Weights of a small class-conditioned image diffusion model.
Training: adamw at rate 0.0015, 10300 steps, batches of 384.
Rows from block 4, named by matrix and row number. Rows with one number belong to one neuron. Each number is 128 + 32 x the weight over its row's rms, rounded and kept within 0 to 255. All counts start at 0. After the name is the row's rms in percent of the matrix's.
# fc1: MLP up (model.blocks.4.mlp.fc1.weight, 768x128), inputs 0-127
# fc2: MLP down (model.blocks.4.mlp.fc2.weight, 128x768, transposed), outputs 0-127
fc1.192 112 [109 196 144  85 135 113 126 131 137 116 106 180 132 143  91 108 121  70 121 126 176 130 118 107 133 134  81 112 157 120 134 178 124 164 168 135  98 101 104 134 186 114 155  76 132 121  67 148 109 117 195 117  97 148 176  86 108  95 162 134 155 106  95  68 150  96 116  86 115 136  86 203 157  75 107 122  82 159 147 111 145 154 142  68 151 110 141  95 148 151 103 139 193 152  69 128 142 154  95 224  98 160 151  89  86 120 139 119  75 147 147 108 104 136 128 157 124 172 158 139 116 101 137 192 180 145 119 162]
fc2.192 177 [ 90 138 154 151 136 135 149  70 152 125 126 124 123 152 137 166 101 172 101 146 148 121 143  35 145 122  93 120 134 206 115 107 112 114 140  82 129 131  90 113 177 174 173 121 138 108 137 167  92 121  90  90 175 103  92 172 153 118 149 160 133 132 160 121  82 134  88 172 119 129 117 214  85 152  70 135 125  69 162 114  96 147  96 150 200 107 162 106 185 114 192 101 131 124 122 145  99 122 197 151 154 106 146 109 166 122 121 160 130 121 155  73 105 161 170 183 102 167 150 176 127  81 129 130 116 117  83 107]
fc1.193 135 [127 209 184 138 148 159 150 117 164 188  82 157 151 135 126 128  92 129 119 131 129 150 150 110  77 128 155 157 137 101 155 154 129 110  98 158  75 104  81 152  94 100 160  93 134  95 155 153 210  79 179  69 119 143 129  98 107 105 131 122 140 184  78  94 180  93 102  98  88 160 123  90 166 195 140 143 105  83 161  88 120 203 124  91 149 118 119 121 121 173  82 116 135 117 121 134 131 145  73 134  76 122  77 166 154 120 170 125 136 132 119 145  73 128 136 125 130  74 162 114 160 146 162 125 201 129 133 147]
fc2.193 179 [147  60 136  70 114 111 100 144 123 133 115 135 104 115 103  96 188 168 136 141 145 139 131 144 169 210 145 106  91 171 127  95  94 158 114 160 127 148 126 122 139 124 152  83 123 119  56 139 169 103  85 124  89 119  71 100 131 194 125  85 148 105 167  73 147  94 141 135 127 137 131  81 146 137 146 189 104 143 128  51 152 119 135 145 124 115 116  54  75 140 191 168 103  50 137 145 153 103 129 170 117 107 136 175 119 135 137 129 133  97 135 140 157 123 184 132 115 113 130 199 175 161 124  44 130 100 133 121]
fc1.194 095 [156 149 115 145 110 186 141 156 103 139 119 106 174 119 124 136  86 133  26 177 108 132 133  79 143 205  74 160 110 145 125 102 100 136 101 132 120 142 117 133 121 150 117 150 152 133 136 179 126 141 113  64 181 161 104  97  97 156 132 134 129 128 136 109  81  63 128 111 110 138 145 143 130 187 131 195 137 160 108  98 162 135 140 136 125  70 137 145 165  89 118 118 132  52  98 144  99 112  87 142 171 158  95 157 143 121 125 204 124 132 130 106  84 141 127  99  43  80 152  69  85 152 125 102 185 172 126 166]
fc2.194 074 [129  76  90 126 127 173  72 114  98 101 137 179  88  54  94 100 169 135 121 182 159 126 157  80 151  79 162 142 107  98 132  99  89 131 127 169 140 129 137 171 195 145  92 118 134 193  84 114 106  52 103 165 158 145 126 167 118 169 127 116 117 101 107 117 183 191  80 107 165 134 145 118 193 165 108  92 139 146  75 154 173 129  86 129 113 122 167 113 135 155 141 119 113 105 122 123 168 138  85 178 118 145 130  92  97 126 168 127 113  92 128 145  91 181 210 114 158 110 158 160 113 118 104  97 128 115  94  96]
fc1.195 109 [154 160 121 109 112  88 189 137 109 170  76 137 151 117 120  85  94 176  78 136 140 111 133  65 135 184 136 145 155 149 117 137 137 113 148 158 109 130  90 169 107  83  92 174 162 118  90 150 134 139 145  38 119 160 127 145 111 171 128 177 147 100 124  67 159  80 121 139 147  91 153  99 159 183 135 174 108 158 154 157 103 154 146 132 121  90 124 153 157 106  80 172 149  78  72 178 107 125 141 125 104 204 111 116  85 160 118 151 102 134  79 151  95  94  97 126  91  96 145  90 141 136 190 145 169 171  69 114]
fc2.195 108 [145 109  73 120 156 148 113 129  76  88 133 161 148 118 155 106 162 177 150 132 147 136 112 177 119 117 109 126 146 115 114  97 153 115  83 121 122  87 126 173 142 167 152 126 121 121  87 122 169 138 125 150 145 197 132 133 161 158 164  74 108 146 162 131 118 132 161  22 118 168  69 161 173 158 171 124  40 103  93  96 149 117 128 119  89 135 102 170 110  97 125  75  94 175 143 138 187  72 119 105 184 119 137 163 147  92 165 146 140  87 122 185  89 161 170 137 127 132 137 122 173 109  55  87 116 132  81 137]
fc1.196 086 [125   0 124 161 153 169 114 181 103 131 109 155 114 154 136 130  66 104 159 119 130 185 116  93  93 123 105 184 121  79 179 131 133 145 164 147 136 138 103  76  77 121  93  86 107 190 144 127 108 117 100 117 123 122 152  85 114 119 132 171 130 177 130  87 149 107  91 188  90 107  97  75 174 148 143 175 123 111 134 120 154 113 172 124  75 111 139 123 145 172 181 112 111 181 130 140 109  98 219 159 114 171 105 149 117 118 121 123 117 106 119 130 108 116 120 154  88  78 171 129 144 142  99  93  94  83 126 131]
fc2.196 085 [164  79 138 178 131 172 138 139 137  97 101 168  93 162  93 187  84  97 118 115 124  73  66 116 103 124 102 155 134 125 129 120 150 121 137 163 132  95 100  41 188 110 100 167 157 160  82 117 155 183 176  88 123  92 132 106 104 122 108 174 160 111 165 137 110 141 194 158 126 129 115 120 167 171  85 119  81 129 133 123 134 155 153 137 167 159  68 105 117 118 162 117 154 102 105 106 126  94 173  88  69  62 168 115 117 107  97 125 172 140 135 125 104 125  60 143 116 141 151  75 150 120 151 119 196 188 158 137]
fc1.197 110 [ 73 178 132 131 131 142  93 115 106 115 122 158 159 178 102 128 128 152  96 130 164 145 119  81 137  96 120 124 168  71 100 173  94 163 101 156  94 160 103 151 188 108  86  91 176  74 169 160 184 102 168 151 155 165 181  87 121 136 119 212  97 162 115  80 138  88 105 175 116 147  79  72 129 129 139  83  89 134 170 108 105 205 116 113 161 148 164  92 122 184 123 123 107 155 130 131 132  64 153 129 112 108 156 127 119 167 124 132  91 108 146 128  94 162  85 106 101 114 119 116 121 169  94 155 166 148  86 177]
fc2.197 085 [108 136  88 134 149 178  94  98 164 109 143  82 102 112 153  75 130 159  96  95 209 123 143 131 137 142 119 126 173 112 178 226 141 174 157 206 110 108 165 101 166 163 150 112 166 120 103 114 186 143 140 121 133 134 184 118 110  44 125 127 137 113 136 124  89 104 162 148 121 102 131 156  84  90 146 145 165  92  71 150 106 136 126 132 101 125 114 130 149 132  68 116  80 145  84  92 122 143 124 129 170 106  89  93 133 137 113 139 179 119  97 105 119 155 102 116 139 156 178  67 194 117 148 156  93 172 126  65]